config.yaml
model: "segmentation model"
dataset: "rendered dice on a table"
train_examples: 72500
image_size: 64
crop_scale_min: 0.8
horizontal_flip: true
translate: 0.12
num_classes: 7
encoder_arch: "vit"
encoder_norm: "layernorm"
encoder_norm_position: "pre"
encoder_activation: "swiglu"
encoder_mlp_ratio: 2.67
encoder_head_dim: 32
encoder_fused_qkv: false
encoder_bias: "none"
encoder_qk_norm: true
encoder_layer_scale_init: 0.01
encoder_parallel_block: false
encoder_inner_norm: false
encoder_drop_path: 0.1
encoder_patch_size: [8, 8]
encoder_conv_stem: true
encoder_layers: 8
encoder_width: 128
encoder_positions: "sincos"
decoder_norm: "batchnorm"
decoder_activation: "leaky_relu"
decoder_widths: [64, 128, 128, 128]
decoder_blocks_per_level: 2
decoder_block: "plain"
decoder_attention: false
decoder_upsampling: "pixel_shuffle"
init: "lecun_normal"
residual_init: "none"
optimizer: "muon"
muon_scale: "match_rms_adamw"
lr: 0.0054
momentum: 0.9
nesterov: true
orthogonalizer: "polar_express"
adamw_lr_other_params: 0.0012
grad_clip: 0.5
l1_shrink: 0.003
steps: 4300
batch_size: 64
epochs: 3.8
lr_schedule: "cosine_restarts"
final_lr_fraction: 0
warmup_steps: 120
weight_decay: 0.0
adamw_weight_decay_other_params: 0.05
Rows from block 5 of the encoder of a small segmentation model, named by matrix and row number. Rows with one number belong to one neuron. Each number is 128 + 32 x the weight over its row's rms, rounded and kept within 0 to 255. All counts start at 0. Numbers have three digits each. After the name is the row's rms in percent of the matrix's.
Before each neuron's rows are labels from the 100 images, of 14976, where the neuron reaches its largest size: "colour at peak" is the nearest of a few named colours to the mean colour under the peak. Only what is clearly more common there than usual is listed. The data: rendered dice on a table. In brackets: how many of the 100, against the usual share in percent.
# gate: MLP gate (encoder.blocks.5.mlp.gate.weight, 336x128), inputs 0-127
# fc1: MLP up (encoder.blocks.5.mlp.fc1.weight, 336x128), inputs 0-127
# fc2: MLP down (encoder.blocks.5.mlp.fc2.weight, 128x336, transposed), outputs 0-127

colour at peak: brown (59 vs 28.9)
gate.288 134:078097106114151086202150119099129118121133125094128114148135158146070057129134119105129138084128169101082104123099238064129106127094157143128143139156142128096213159115148166096093129127069123140181122109128127087129138179127156102138130145136086061145161113102166068069130131121151106143151164233147130127132081164121061151141075108128103151159121139127153133126131125151071135126144
fc1.288 123:109121156120141126146094117130102155129118062119122122149112104117081130161153155171112105115135173160139159103109141104105139120171205061108125156054188140160116097085095065182183156059153102177188157125093158151097158126152090064083106108198088098164096148142199168138085128113142094107090179115155130099102169110108149113138140107165128090141137121132144112093134144125106104103187
fc2.288 126:130114167089050182101160103187130119174145120167137114173120129161167138168134121099093174093112054068084124068114097109129144149177150117127133085099137149165089109124145175133178153140161085116115073136136112109182105132105151132096119114118127134188143178139130183126074193101073135145070161124161087143154086142054137094123097184095137129126142128157103114126117066175146145131129

colour at peak: green (26 vs 8.1)
gate.110 085:094158149255107122138115128138129162122144112115143176127129140131133130172065165099098090167107124155120146092130105106108070072122092075158111165126104191135081101126170144127139186151094118104174143137182188095122066065113106099152152130103141166114105062146090100121099082129144126128113146094135141118160151105126100106132105138188156159128186084142110103146173131131048145122129
fc1.110 097:131139202143060139126066094141152144148144202136142168145110187127162168106125189132079150151161127109073135099104078110083133102145161155109108187134119159152126127138061153089086111156161140187104138114087143135117039128136189156085134093094148112130089069137129120132050145111136130106158121108131103097146153134139094106091125118139135119151159125137097141097166167150226095135119
fc2.110 100:133088124118128096144132165117133211143154121120094120109146120192143108124072167165149087148198149107108106130195121127142016107135148113170125125197138132124079132129101181124188130145123117175151134156140070148173080101151130151130176135153167138044084156152122142094156062119090134206133154110169145134136144172137116132137129104153129136121186080085113086127132115097102136144116

colour at peak: green (31 vs 8.1)
gate.182 054:131122137138135129111141116106154113121167124151192136116131143071131129064147135128165117135138129133150106136129082107160074111121086192162090104162133207180080103171094122133103131056137108102090126141130140199141170110056114137128151121078111152143208133122115122112081167132123081123098143152097100134088114167097156110112172136054103087163104095089141132126059112120159130078032
fc1.182 059:129113108135156180145121063135138123138119101116105139149194135210086141174121128104101163083109187098163113181164119122122123176132135127126127118122131139126100092129129120174143158110114164154167125092108111185106089191122129213109098140106099152146088159053127117196123147131115107077152131124191124057161147063140089148106124130122112162126145194099097046082168144127125165121162
fc2.182 056:197161082180128125168171177082122142119088114134105136115134107149068094119074128080144123100137096188123112121091066082146142102133123137069110172139143096128106128178165127027131131133109082144150138047107136126136118091077152107156102167119134137139150110129164108138115093094115211154130105136129175148112140124172130128162155127066170083123136031139137156147082121126131112172141

colour at peak: green (25 vs 8.1)
gate.330 045:158052129104078060153119111130035082149142111166164097131045092173138119126128146177132135111093104163134159190148127087117133126143125108147092130126156146134152192117135126126143120136113136158140103131130159154092092093233110120180143102117128176229143130150154129128174143144130136145100152115145175065138110077120145126156179104078168099086143153170136109126168118132089134107137
fc1.330 055:128139037129113096156149122116172113095176137113112137135085122118096080160129127157131153171208113134158066126154126173093113164084139087126090049118209176120123088132147124128158130138123127126134157054084105133192122101116114133058136133126126182177053159139079170097183124129110190135119165142117160150139135153113129127200129128140136117162180140122123164155085134099161138139107
fc2.330 054:120151088146082120129101079162123144128148140143150155135146136120124115147128136127206128127106128031127171088160157000173103141146134126154170097145143114109125100127097143164093118088068092120137102140106146171121115128130097179142125155081163122132120141127081117157145128124107129128079114153106110127085119140000135161130131166130079126080148109095118137067089117150104148126135

colour at peak: grey (44 vs 17.1)
gate.98 144:087095146096153091112135135187144092121094091168076135178136149164080114215147175101143088198044144139103111140147172126057158129144127101100144127119068091114151164132165110116182147072167172113127139092123076052151140075151143162101184093157168159093107155087103125111156140131130135078101134140123156105114135106174172104091115120139087171127144138153158143173140128120142124098129
fc1.98 130:134084096206184118041145113142169149131129142148095126116100115114140137165171139143142107082122087159126140140156068095130144047214113195140133088095093125201125145167168129095138106111054156116175122114073148121142146182178125136124142140105131125086158128128140177117086145098126134106148106155085127081103195083143127100107144100112145083166092132156133166141127110110131084179147
fc2.98 143:118096125130118151133121170120154154113107151102185096142135090111131120094141133110197205181149135132068119083173059159128130148148105130195137095090211128119150136119123097141146131133169172139090130105169142114201170111142138145102108165100090124146122147056129106139081142138033139152130087121168130124117172159169142181112116157088196172127085058167128134127139144164130135107164

colour at peak: blue (41 vs 6.2); cyan (35 vs 3.9)
gate.277 107:114098100142136202127098122149106100099102117173112175146112143132117155120125099079112143070062176173107132111161073085041061124131123144151169139110140199124200123144154163129153156143125118152121089181172132098143121130107099071167110135113226060151139152124107094094110095098116107134120158137086172126117116123135091092082109168159136180093123124113111105161180113110128184115123
fc1.277 112:151043103052127122090092094120165150086123139187124176161122148137099135128090143134096078090122175130147136138122144163071111160119131166136138162126146154163153159140153164190121158116161133122126185084134096142123087108089111082140127111081083031091125164137153152149157078152117111178161126112102106126099126142083148157091087117113092093183151141163153154122126102093084215081126
fc2.277 129:131109188124124179215079130126103124099133164133208122178151139090148100122128157093107078127113129124105146189117111159170079121113161136161154174138186142072156157110149116109114108131175073151129090099130134116203110146139164158132123093151085122195087101104117139079164144139126138227106151109137116179113170130079118108131128142142092142081135210123098179110153140135166128137137

colour at peak: red (44 vs 4.1)
gate.316 116:114109039089091176129177136132124174152171106138105123193188136095182175117146154130125140118115165166125158186128149124038115057126074146074131142171142106149120172123114138115098073142172163169102118139165128137098061083116112090137145142131149108054097120110093149104108074104134133124147127112156127087169102106156149153125165106169142156135118108100143135078182130146171170181127
fc1.316 112:160082117127046171155136194070180043154115141129123154121165146192103085173101147135132125119040133178140135142102131120153120158107148072121155145102083120095145141164131074109097178135097102130124141183149094150138108080129078078210095085105128122166120131079142111142141138072130115157128089110159115130094090173120087084150153152128141169171114131141134085084125110147144115127163
fc2.316 122:106142078134154142154111093138099104098139124089188124125116121069171118123141154184096070126115079134103116132104190118123108147078190144133113120138104197112255129060144138169099122128111104129157102100123140072105148166142206152113104159129199138081116145085125179147120097139181122114146148153108091142127125126111145123134192130168131140129125131151135162169187089152153132073151

colour at peak: brown (61 vs 28.9); black (35 vs 13.1)
gate.278 121:100107122190171126175136164114156158105136104137161175113147053125116150139136133112083160148188145123125139110167077144106113116141146105129179099168124147138071076133096080117104147116149176123155195071186064123189160099142149122124117067106145099115127139135135173119085097129147160148099164143106124143153168138116087082123117111169148170165108201060067116121100070087091085157135
fc1.278 123:091144132141061170141094092162149087116096132150109123112110188084133163138181148124159128082050152138125062114114177128115117113166098183124035163108115087135143145157119125138079119095137114103120075179106162125150105135096117094141118158176111141150109082108116125085183129173129098113191127150192099102083091112132130146165110145110116087106136084138173124124233145150144162100157
fc2.278 123:098157129105103166137046126115125128158129137093132131168124117130118197162140198084095160096080155100159141123143146138151105127163136097140158129101112116116153126100138138164114160107120107124181162057131113131143158190121124083102128101125156084167121141096129151162144092125101170134117155099146144126213078130067144126155125200016126073194152157115141104154141136188093099089089

colour at peak: black (48 vs 13.1)
gate.72 122:151146106132119138118109167118165109122122110113118077174162126152123151046141151151172110165107070134119089097131116144055123130101104117173129217116179124116179115137160131098134105113160172198137121147082143236076102129135068118080159170092167135099136144182170133114121149142117143148138124106073115129151081097158114125142137127128169126180202077116086087104146143174157133113111
fc1.72 141:154155166067116159095137134157140196130117139134107101140148156073104144088129155157181066097184088125137145199131118133154135143188145116147082173117096011122112116104127127174152161106092150177161129180097119103118101173153182093141120141181130104105131147135100111141124104085165127154079131140166124146150152152140108072100187102145092141139102054083087156137098111123144090090127
fc2.72 129:154151071124107082142092142131157105112093107146195165132094088131158123136185133108182154108132127159105112110107106105130138142061165139196124156124130157122130125069104166141120135119135075127119111105155138116146183158176135151096187118132155140193138142028147195068137136146105130126120110104082114093125153178125109151111081133160092088101110120124165183178155173098083118194199

colour at peak: pink (28 vs 7.4)
gate.5 088:168147160126149114130109105128162120126095109063157083158110101145113124096138133068141117099141148130235116133169149131143112133122116167062130130100145140090180032063138121042123153134106179130094150132129148122118155146128115140122051149111099132077143153141126100184148123144105078176113116074130182134127124148158053075181130140165175165076150108132172150126175117126119117123118
fc1.5 085:105135159188108127161128106100128131116086119101144103119101060129148120058091141119198149074115144119170124195139148117159154066128152112188156172103129153085139105055118136000098123090101163125156118131138154130218140140129107050118153123097128125123183141147110088176125149134160116101113112137140146118095120165123167128116140083152129157113146068159113085152142132128095125165113
fc2.5 079:063059166083117165110111127102079184108187128128104097144125126118137139139143103131139106139067125111136090127164168167146135159213085134107093066144104127108128108110189189142138106169122131131102101133159127131125094111136134085209129155095122131095079159075068232090186122099074107084122160143128076162132150147134090088099181125142167132128104141132133165099118138141125124130125

colour at peak: brown (64 vs 28.9)
gate.235 099:130149113149122148122126182124083175112142100140129212131167183137077100113120114119049142105112130127115173144103163134150164104139164127138118122170141121099090178163131080105197105121153136103126128230128064067139106102142177138105124144147095147151176114061135147107188134107123079164097156150127149184122079152101144135126109121118148125139169142157110090087091087155119040130182
fc1.235 109:160103116162101153116129190111049147128135132165128154155076147102108054094159111179068134125133176119089133095136091102192089099148137128114149079138130126098129161227144123185154075157159155136088160139126182073141116195148152143184097136134120129135137080100122159088159143074127096133096120133150131122155087137112094113107123093132111190109108117129174192152108121132130075072110
fc2.235 106:103134147142144129157109080112177191171129125074152137102135126179107144156139132168171133094139055125130158078098088137090062119117097122101169093098133081201119101185126135120130165185164164160091177142110163143110123166151068132128156081109094145078142138140110140122093111153176150104104111125123127078122178100120050183151135172105144147174139118082057122085141112174172124115153

colour at peak: grey (39 vs 17.1)
gate.304 058:131126148083138098119086127162157072141112068134136131182082145097066092124098131090103149108104133092132133110116137128154115040146098091130130157110127077169147160086135123127139128109170172136153061184124118128155196159180123126111142145163164129114126110133078122130163088128153135122137137123146092078142145150105112020130139092116081099142118120187067168126191184111114104074058
fc1.304 044:045172128133129170085135142162122155142127143127121116149089167139074126150049106154122175103173128123082106119129161113095161080130128143137136093033135228136103099191120114126125087098082152118124130128211148151127128172166122126103135081115168152127127130119114183162048138130127108110138082079205185139086068117158135175115149121073129131129112138129115123138126129142140128131099
fc2.304 048:145091159115161111128210127127130130097128125100199167116144112142166198129116092128146120185129119176131123188021138192169118127153134105120107148129141133131104203149128138132127106110128138166087154039095137144119129149147128145120133159091100129129129116132126150128139062138119121149052103138102205103207127113164112138137127125144127136123089084128128076132160156142072119222108

colour at peak: green (27 vs 8.1)
gate.145 064:122155173092118159163165152110125117123138185178150079071128136168104132110147093176110154128138115131182130112080111098077101104097117116114074104123117153134105118179110136078123128025192144176117103130169134134129119164085067135151132159128070128138205085202186161156144113116129123140098146128109187179154082135137144114125179126087105156113120128125189141183151135105130126107190
fc1.145 068:130125115094129107180150130124132165153139123102127150138123113121120124118017111130143134164127089177114126045159207117173134107193107150158136131115130124117140142073192147161133139150149122109145075139113083093166075066166191163122128115122142118109126058126063129129177130078144131097158147104157114114104129101180105138213095150076118074129142105155134130094126115043133130127153
fc2.145 067:108074157141130100132135144121126107140080165126156163123232167169134096082109134093084236165144126186140160118140114163062148129127155124127136188088129085142099118134136043171156111111118118130083094161081143137095137090130129144131142156055116157115109092121144129138097116149136128123202132101130142088159127141117113105132131174079163074194074099155124112125165163160098102112145

colour at peak: black (38 vs 13.1)
gate.149 137:112133126140096158152091146133083132083136150166222126083138107131190117121181137045084123079176129106148082127181114164175111092066141133084141125150108132129121101119144131142118103118126140138088090082135117156117086112055058143170158145103141218135100151203133174169117125127065150073123121124201139134158142149098114107108118171151146154105136166151097113168123105125130127149114
fc1.149 121:127173154123142064150132099116148145113127143119105089104147126088153114108084142149145075159122166142207073097116136172101063092093158126167110088129143101166114136149135107115110069084134084189118127121179091154088105126116153129123106105176112192106142146130169177126133174149162139068157116155108121069169169160167079124140119062129129146127189111146172084140030113111121131106083
fc2.149 137:071099175168168089129101119149172178103104110137077104173136137115156124102129140180202090166128131081121150126150179133127170138159153139102109125210165111152105134151151155085149124173145145151122078169137160163179096135147129170130137155133126141111103082136132043124021131123092128072094202119118136177127121148113095135143158123184124125105137115131108132124149164157114192140065

colour at peak: green (26 vs 8.1)
gate.191 067:191138096124222122165177093096209206146134124122089121076100134098142165158168173163103154137106110103133150077128153173174126120130107115131084087170172129143140129138144132177200115106137118141111155146142098122080156199127171117164128131060152121086114106105108164094134156131091141078165130161083096135129129129149133127178081139128093106195133088120101160141138094168129181114119
fc1.191 076:115096179163104140140104200094087138132195159133179109147153168145140072158100092134086112118163126175106099130136126136148120169144129124149099163143108128135081132045102069097084090106130082123194176143119131115130105146147057186090111085143121134163151150080138133170127179145101130113085120072154135097099108124168121124127146169153130101068035200141178133145114159129143137119117
fc2.191 085:146210159117137141167157186116165088122123126083103148121099083102147159104182119133137163056132147077120139098144167101139186121125159120173099168066121132149132153132140195112132112082125176082087099152120107142117149029118111100206125137183139153140118131105105171111120104146080123149101143095137134136138118120086128196142085139177134143127110055109139116190065148139100145134088

colour at peak: black (48 vs 13.1)
gate.205 104:160090134073127128109162117126116124125191137152222161102145117126152157120167086204119057133165148093093132093134122151233083138104165134105101119123128107123078084057152119076123120138167127127100145159121146098125084090086134122127158100183137094125168142116177161161122181172134087121114119140066122152140129138062103148156155106068117082139144118173102135097113096155167149100143
fc1.205 109:150109112206117133146184139130130178178134164121121123129089147148104140114112112065148092072128100134158166123168088113123183096150131051131140148130132085099103132153076112158159115061127169176209109120099117132128175223137103140082105124061129150137126132131166083132140146089157148172078125129130099165126120112109180133099058111151073140128128166170127144149127051160128107143112
fc2.205 107:068048099142132145081141222131124179101174115113126121164109137141173104164101162184088171150092223130061091209179135171130085109077120133096096106120158160087121117150184195134193139142102150107143155170121181105139135071135111132140116122117159120132132095118130140113141146111156103109145163129147135138116165148097116143138111122138150176089117185140133120088182130122152133144118

colour at peak: grey (52 vs 17.1)
gate.30 144:202116131119123138073133161117119119120234090177086085127089157113129138158193144129094124115110081124183189158127097063095200128160133094134102146113148130139119096119178143151110103105088149135145150138084184113145116180084085143176105129110047122039160124136086114129146090149184131103135150110133141138111137163146139141156144100158098086136086074103106139122128117098123140169166
fc1.30 126:107091089102135137195154091113158140129177130134108147134069130146136174133121157081062108126128190155191143126123133103062152091146142140131110156116120130101094084076172155148146169189078109130165119130126129096114054110130098106105121048103138057106096120144144082063127095080139100148158118074182137151119130172153156119137139220137158154128091156166134127150107151125119083133167
fc2.30 119:099098126083101046131128132142151124123115183164123106158176099072157121138131138123061068084110087063146140195107147133153174155172168125139136150141121140128168147192099141111148134113126097113127138127153121145126082111104076100133166074134124130109163134132178077145110125126086117067118171120146106122113199151112139201135238132122167130120154092145183152081089116156147167136160

colour at peak: grey (40 vs 17.1)
gate.260 092:121123067183096130143197146146159124151117118088130151160089100190104145143081116170092149118094110073130078149134118132128180091117159048075128147117076163103114103144161125121111121099163160122175220120167115125157100175135121130109091135158108174142131096159131183182150080062155105091143098096136147139104152107143141130143119134120153141104069157125067168103189140156098129091189
fc1.260 102:128144095125132121164118094128086121123097173194146129103121114180118152100163117103173131107127167170117133105105116127114111230108089128143125169158140125113159125079075123123100211173106080091178150147067111116116129148123122115161100116214178028157103085089122137153077182154123148133193143119125099133177119178126126125166119088133139108134106162120151115127157134147101141171193
fc2.260 101:144138121119131158094058095105089160149095143097165144166118194092164099146116109152134128183120144150121148177120197152200146113144109133161106123173076085112125124086066063138163122089136138131156070134105147071161132133132124078180167169128094132144134100147110125146083143166107052110162089154090140106121143171167118114110106131194121168088151118117104095086088117082176172076117

colour at peak: green (26 vs 8.1)
gate.158 047:056124121135128105090185118114163111138170139123170130127189169129158123129128127131169166129052137120149127149103122141128122114131127100135131107129129131098141131067128144050108145116167135124125101143145156112105166179130176075139138126104111188117083228124130068133073129216132138115088153101119077175147125127091195137129139106126095127133210151087138097220075099129129127095140
fc1.158 048:161114149216156178144170127130128135117110074137127109129172097191140131103109090115115140095137153131177119127161153131126149084114098187105013084132073123128120125127134078127138142141095128109130131093205140109113126092128123128128153128136169133125049129156049086187123076181113146104118108125130107123108170130128136190147123156126178120137091069085101128041138112109129125110176
fc2.158 045:087103176147134107127125127122123107119110138138149132081189185180132146126112146054131100146119132112114101105128118128128119127133138127136137108115134124035151147147142128127120110121134169105115183101134128102118204203078128103128117150066157153090101164124102081185080039224161128145085120140092136128047144127129124142117137117084127128072095127068118134122068092126124066179164

colour at peak: red (32 vs 4.1)
gate.199 093:121067122063125111145127079076141076165131139113100145096146165105169136166145137130116119098131158099125170103093150153153093120173117135027103130201131143128050105153077170109136128119144116084072100115129156194124089091097095127158096166141024114147160128128148122145143107171114132109127116163173079176122144116143131156136106144113112166169120136104130133120176083212130137081126
fc1.199 091:141095168189139145094135110103122109091184156160162124106052089157115143142110110086108155096105108159087107216130125101204155093199071161117085088079118063108132171086118104156072180099155132084162127127138146141128135152138102146147151129141049116193163052111093095102130082110136083113156121147145141112133109129093137155129138116120126077108135125138089171125154087159128126133106
fc2.199 098:117058147173146107170163155132110213131096128112083116161100077159177153114117113175136127150096098104138095142145142139121106095069161158145087147149172163059079093081163137162137110170128151122125178140102113156136126083143181106119125101106138096138169098109114195172188136157105145143134206118157158151102179124190141165123121130200127128110148146137127094140122137122134088203184

colour at peak: grey (36 vs 17.1)
gate.202 085:123172106106106146130160119159124085114107162095068156125132108089139154101159117105125109156136172175108119106143150110066158188100129109114135127140130179131151145139178112100098134186127108118127066137097057220076137129037098110047098187154129142110163091160140129146146116140100161124113130190101135187124111146168150139192108163149142194141128095140128167138116160116077172097100
fc1.202 088:162113086103063132167121115117076105177150122159113132151131088105108159142139094123116108165118130159127154140119122126068149074043078167149122161145079207117150139068150133136156130123052134154136129205155156168123156115095081093079122117135119121120138066177144150136085144148176145085094134068124112171112141082155122130148125122142104147164147142165083180129149195056110132131090
fc2.202 092:122143170139150126114124132197140133132126121126173135169124105131062161147131154095097147142174143061123149125121188058131139098086079137130186164113145105176091099121131096125078121129130175167110110096114128137130135155105072110130116143136092131162139090157067228118131131145178152172116171116110155142086122097097145106137141164107206171044098119101125137074153169182135101121191